A small image classifier, trained from scratch: widths [64, 128, 256].
Rows from block 4 of a small image classifier, named by matrix and row number. Rows with one number belong to one neuron. Each number is 200 + 30 x the weight over its row's rms, rounded and kept within 0 to 999. All counts start at 0. After the name is the row's rms in percent of the matrix's.
After each neuron's rows are labels from the 100 images, of 14848, where the neuron reaches its largest size: "top examples" is what is common among them; "peak on" is the class under the peak. Only what is clearly more common there than usual is listed. The data: simulated grey scan slices of phantoms with and without marks.
# gate: MLP gate (model.blocks.4.mlp.gate.weight, 384x128), inputs 0-63
# fc1: MLP up (model.blocks.4.mlp.fc1.weight, 384x128), inputs 0-63
# fc2: MLP down (model.blocks.4.mlp.fc2.weight, 128x384, transposed), outputs 0-63

gate.153,097,199,166,186,201,231,229,207,199,218,165,173,186,215,189,174,255,177,213,225,192,148,146,194,218,243,172,202,225,182,159,222,171,146,211,149,221,204,262,228,214,192,147,195,213,223,196,221,214,179,240,205,230,201,185,154,196,210,199,210,187,180,218,205,225
fc1.153,105,240,165,189,202,210,185,221,195,211,226,151,133,206,245,203,187,175,231,230,245,210,176,167,230,200,225,214,230,177,226,195,174,218,198,172,284,203,180,248,151,217,208,208,219,151,205,216,207,255,222,220,222,178,214,160,167,170,195,193,142,200,196,174,178
fc2.153,107,249,244,163,194,181,265,212,217,243,211,200,188,257,213,198,179,218,256,208,222,196,147,203,196,141,191,177,232,211,194,216,149,233,238,213,167,202,227,185,160,218,178,167,216,209,207,190,192,223,258,210,218,218,162,254,235,178,142,179,233,241,250,200,197
top examples: ring
peak on: organ

gate.93,094,203,204,144,180,212,252,156,209,241,197,224,159,204,193,208,255,213,175,172,185,205,208,181,198,203,213,246,207,170,202,151,217,179,241,173,174,204,252,189,160,158,206,191,177,253,170,157,287,241,226,189,266,201,162,235,169,244,208,251,215,139,181,186,185
fc1.93,102,218,245,188,242,196,244,208,249,270,224,238,179,168,195,217,209,220,161,162,192,223,200,216,203,155,230,206,193,202,231,172,238,169,235,198,185,191,159,199,170,184,219,275,207,193,206,185,214,221,240,193,236,188,167,212,162,178,182,243,237,184,156,212,182
fc2.93,090,184,200,197,204,227,189,159,191,201,199,212,254,183,222,191,230,171,213,215,188,198,173,161,162,257,164,253,180,198,191,157,258,216,184,229,194,235,153,231,164,211,262,230,144,272,171,182,258,229,202,176,195,194,199,154,254,219,209,192,161,150,226,160,221
top examples: crack in bone; chest
peak on: soft tissue

gate.97,094,217,220,189,219,233,217,166,220,153,181,206,227,169,176,185,196,155,236,218,199,180,183,152,176,180,210,261,189,210,195,229,223,217,188,198,162,232,173,228,249,174,225,189,191,236,163,181,254,273,214,192,156,241,164,172,203,178,197,219,186,181,226,178,100
fc1.97,091,218,215,227,197,211,276,176,243,201,169,244,247,184,205,140,162,188,184,174,199,163,256,194,242,228,211,152,221,197,190,244,212,205,179,211,219,165,147,278,210,259,246,214,184,226,194,231,200,198,247,142,189,234,169,198,175,196,180,232,222,149,230,211,170
fc2.97,078,223,148,138,213,149,216,196,197,214,228,263,221,188,215,146,217,227,129,164,193,223,171,199,175,190,184,290,233,222,198,178,218,237,243,212,188,169,158,220,238,216,198,207,206,206,146,183,216,201,192,190,243,202,192,189,238,238,203,149,207,197,184,166,217
top examples: limb; bright spot; several spots
peak on: bone

gate.220,092,269,176,213,185,295,192,153,193,227,178,239,219,211,153,212,207,182,186,206,152,189,230,201,215,202,224,106,169,198,191,180,165,241,197,156,157,212,253,172,242,206,151,167,200,176,202,177,186,213,238,221,194,186,198,158,242,231,202,224,209,178,190,179,221
fc1.220,098,245,197,262,207,202,222,203,191,124,178,202,157,231,219,158,220,179,182,180,191,207,204,217,193,168,181,234,130,189,135,193,169,207,174,128,235,172,215,186,217,212,227,175,184,269,199,178,182,201,180,223,189,216,208,185,190,166,209,227,240,213,191,188,184
fc2.220,096,173,237,214,231,230,158,232,158,234,181,189,158,172,195,245,206,217,189,176,144,204,210,222,214,227,226,184,217,212,180,272,273,208,186,146,204,193,172,157,242,235,185,236,210,155,245,209,214,194,182,214,195,230,225,204,171,146,192,224,181,165,180,167,186
top examples: ring; belly
peak on: mark

gate.294,095,219,213,222,230,218,234,235,188,202,156,192,149,163,199,167,137,190,238,200,184,223,184,152,201,166,180,158,157,188,164,226,185,116,164,149,195,184,172,229,235,213,196,197,188,210,229,227,215,198,147,151,187,219,182,178,196,178,182,201,235,238,192,206,188
fc1.294,097,149,207,171,177,210,220,210,241,182,171,202,209,201,247,180,208,194,201,194,180,143,249,162,205,237,188,269,186,207,187,218,208,216,196,292,280,265,230,207,232,217,186,168,219,214,157,185,187,250,150,165,189,213,183,203,208,227,229,170,166,195,232,209,163
fc2.294,084,250,182,149,205,164,236,196,177,237,242,234,231,200,192,197,214,193,216,200,187,189,161,177,173,179,234,273,226,201,226,162,194,250,258,190,202,224,207,178,203,223,211,220,215,176,217,188,164,200,222,182,193,250,177,192,195,234,214,183,208,252,212,225,218
top examples: bright spot
peak on: organ; lung or cavity

gate.340,115,143,182,177,189,176,215,248,220,207,206,255,263,221,179,147,173,169,187,253,184,166,187,181,175,184,154,190,196,199,219,194,203,214,213,158,231,201,221,228,233,275,168,163,224,243,176,202,204,183,221,196,196,248,219,246,253,199,226,172,216,185,232,173,194
fc1.340,115,204,201,234,211,164,207,187,191,230,189,208,173,242,185,220,227,197,195,135,211,170,234,194,222,158,213,248,178,232,161,218,181,172,205,256,245,181,226,184,185,215,193,174,243,160,201,179,223,229,132,171,189,228,132,236,224,202,249,238,198,212,140,183,189
fc2.340,114,205,168,170,227,196,214,253,257,240,206,173,172,210,218,213,199,216,237,191,219,168,203,186,161,159,234,155,224,210,199,221,163,195,189,180,145,150,241,183,225,222,137,193,240,155,200,234,155,195,207,248,204,219,201,242,194,243,211,199,233,220,201,199,215
top examples: several spots; bright spot
peak on: organ

gate.358,099,169,164,214,188,232,162,200,190,191,241,202,206,228,165,206,198,181,217,235,237,193,150,189,208,141,160,241,194,207,141,138,197,235,207,192,222,175,233,165,204,206,198,155,210,206,138,209,206,223,175,203,219,230,148,218,263,217,196,196,228,221,208,149,169
fc1.358,104,225,233,165,184,139,247,248,192,260,204,162,180,223,236,222,224,224,179,164,199,189,213,215,187,188,212,186,235,206,269,274,177,169,201,238,196,208,201,218,194,151,203,190,167,214,195,190,200,195,182,244,223,144,242,193,203,257,209,199,132,176,229,259,217
fc2.358,112,256,210,201,192,179,216,193,199,180,141,198,227,185,160,163,163,159,193,226,244,222,248,186,204,187,176,200,166,160,209,145,137,175,200,226,243,213,243,243,187,159,221,172,182,231,184,203,147,176,227,169,180,162,175,210,183,191,204,192,242,250,214,251,155
top examples: ring
peak on: organ; lung or cavity

gate.146,106,155,200,168,168,227,185,222,168,187,282,211,198,203,136,218,187,213,201,189,209,178,200,191,191,176,209,239,197,250,142,199,195,172,268,208,183,225,221,246,239,209,174,173,191,213,170,165,223,201,185,214,176,269,164,203,177,161,209,161,178,236,145,171,151
fc1.146,104,196,182,215,203,227,208,195,196,139,270,240,207,153,175,185,181,174,233,174,219,236,222,213,172,214,216,221,182,165,141,212,228,185,252,224,195,224,154,211,183,201,164,200,165,183,210,197,160,156,214,188,202,228,166,191,173,172,109,184,222,200,149,204,179
fc2.146,112,144,214,197,230,231,163,212,216,174,224,235,170,215,235,223,219,257,205,169,165,174,165,209,195,230,183,209,187,221,171,246,251,205,179,180,152,185,144,169,214,238,182,198,231,202,216,225,263,242,197,242,229,201,227,194,235,182,191,213,126,157,206,136,230
top examples: ring; side: left half
peak on: organ

gate.74,105,174,203,199,229,182,163,221,246,158,231,212,231,208,261,204,215,202,205,257,218,195,251,260,205,249,233,135,181,178,220,185,158,115,201,169,211,231,206,178,186,203,138,231,223,174,222,169,190,207,197,195,150,216,194,220,168,183,223,172,163,166,189,221,187
fc1.74,098,210,196,256,209,188,211,177,196,161,178,237,208,157,186,224,206,156,125,184,181,228,260,255,188,234,263,196,230,184,205,207,261,207,241,204,214,224,228,178,204,202,166,173,269,180,182,171,211,282,162,174,206,191,190,203,266,198,173,205,156,160,219,203,193
fc2.74,103,168,231,256,177,228,162,177,196,140,126,182,216,133,180,194,163,188,148,238,244,189,244,181,243,238,125,190,194,187,207,215,189,159,169,216,219,185,221,271,201,154,209,172,204,227,200,213,210,179,234,195,163,174,227,215,163,222,198,203,221,189,234,208,181
top examples: ring
peak on: organ; lung or cavity

gate.55,101,209,205,214,272,233,214,187,204,222,233,229,209,199,213,219,263,167,228,196,198,218,217,198,177,248,198,220,126,167,185,192,215,167,203,175,183,189,195,226,221,157,188,244,188,170,224,250,209,243,244,160,206,223,182,192,184,224,162,195,180,145,176,195,220
fc1.55,104,205,224,214,184,237,196,243,177,150,159,212,214,237,188,206,194,215,187,232,182,183,224,221,190,177,230,213,224,232,144,182,211,207,219,178,236,179,199,161,240,216,161,212,167,193,206,200,152,149,205,234,172,206,131,211,215,199,211,199,191,217,168,217,171
fc2.55,108,217,189,173,208,261,177,232,217,218,188,190,185,185,189,235,197,192,192,181,226,146,226,168,193,159,237,143,180,209,182,205,152,173,174,171,172,202,235,188,193,191,197,218,195,147,251,217,142,186,287,204,169,221,220,254,204,207,237,245,235,229,227,219,193
top examples: crack in bone; side: right half
peak on: soft tissue

gate.95,095,179,221,169,179,242,199,199,211,184,197,189,237,211,194,197,261,157,170,213,215,183,177,207,148,277,226,200,173,214,236,218,217,224,229,229,151,199,229,210,262,213,213,155,188,196,183,199,204,244,192,200,168,229,166,173,259,255,228,245,167,201,227,165,220
fc1.95,096,267,146,201,245,158,215,167,189,217,207,238,203,224,188,195,205,213,190,213,199,176,148,179,199,201,184,151,216,215,211,191,209,225,210,228,235,228,180,180,177,238,206,215,171,154,210,234,191,118,197,247,208,217,208,209,220,263,251,304,228,189,199,172,180
fc2.95,096,215,162,157,214,188,228,226,266,211,211,227,169,212,223,162,240,228,189,138,210,219,147,165,150,181,208,212,270,147,188,191,197,220,209,186,170,151,172,225,205,245,145,206,203,189,180,211,206,200,226,186,234,179,183,199,248,201,169,177,191,224,178,189,224
top examples: bright spot; several spots
peak on: soft tissue

gate.188,097,200,246,234,214,216,219,165,192,224,146,225,224,207,149,165,181,164,229,257,208,141,202,200,204,192,155,218,140,179,184,209,223,176,187,191,192,190,201,271,255,235,214,205,151,290,191,227,192,187,180,198,146,231,204,209,184,172,165,221,191,202,227,220,161
fc1.188,096,199,147,190,183,153,193,151,254,176,179,250,218,227,153,196,174,193,170,225,132,225,189,193,187,229,187,128,220,205,170,171,144,236,199,211,170,215,230,228,184,230,225,201,189,189,218,185,216,198,251,211,130,244,245,205,179,177,220,184,174,231,222,214,243
fc2.188,091,176,210,221,221,233,196,163,229,192,164,230,244,159,191,220,203,159,219,215,170,170,228,182,152,251,197,153,209,201,276,150,219,180,168,155,209,219,174,213,205,213,197,207,202,205,216,171,229,213,165,216,166,171,225,141,174,208,237,204,166,171,182,261,173
top examples: crack in bone; belly
peak on: soft tissue; bone

gate.244,098,224,209,186,221,225,231,144,254,201,189,214,245,216,179,103,192,153,206,180,204,150,225,199,197,210,204,189,198,155,196,211,189,210,156,174,207,181,186,243,196,266,188,181,192,191,153,197,227,263,215,218,208,194,182,219,207,222,203,262,230,190,218,237,141
fc1.244,099,197,204,190,213,238,218,169,166,225,211,205,207,211,151,223,222,198,209,172,224,214,238,204,197,192,244,278,177,188,227,209,192,186,229,248,144,170,198,213,230,232,224,168,199,169,199,199,213,180,168,157,170,209,135,183,229,211,241,212,193,221,192,224,158
fc2.244,101,246,166,182,186,168,226,202,213,244,194,225,204,212,153,176,203,223,216,185,191,217,157,141,178,198,178,232,269,168,212,166,199,199,246,226,204,200,179,249,188,221,189,165,189,226,137,226,217,216,193,175,226,190,199,198,218,256,170,181,222,220,219,189,228
top examples: limb; bright spot; several spots
peak on: organ

gate.129,101,253,191,218,177,175,202,157,224,191,216,245,208,192,237,266,198,140,215,167,170,201,195,220,159,223,242,218,177,177,202,178,202,197,218,245,225,211,215,167,190,209,166,249,141,208,232,209,225,250,234,150,206,203,162,261,244,224,139,205,209,138,198,233,205
fc1.129,106,189,165,236,192,217,162,230,139,192,117,206,248,234,174,190,145,268,241,173,185,213,202,242,218,206,167,199,177,186,196,248,182,187,210,206,206,198,207,189,216,197,187,202,213,131,268,139,157,178,211,169,165,193,141,166,227,164,218,168,201,217,196,153,163
fc2.129,111,235,181,171,168,175,249,226,200,230,219,200,158,206,180,242,178,225,180,181,236,203,235,219,208,129,264,203,232,206,200,182,128,185,195,191,200,169,260,170,195,176,153,182,186,145,177,224,150,164,185,179,183,214,201,248,200,234,242,228,271,231,193,243,229
top examples: crack in bone; side: right half; belly
peak on: soft tissue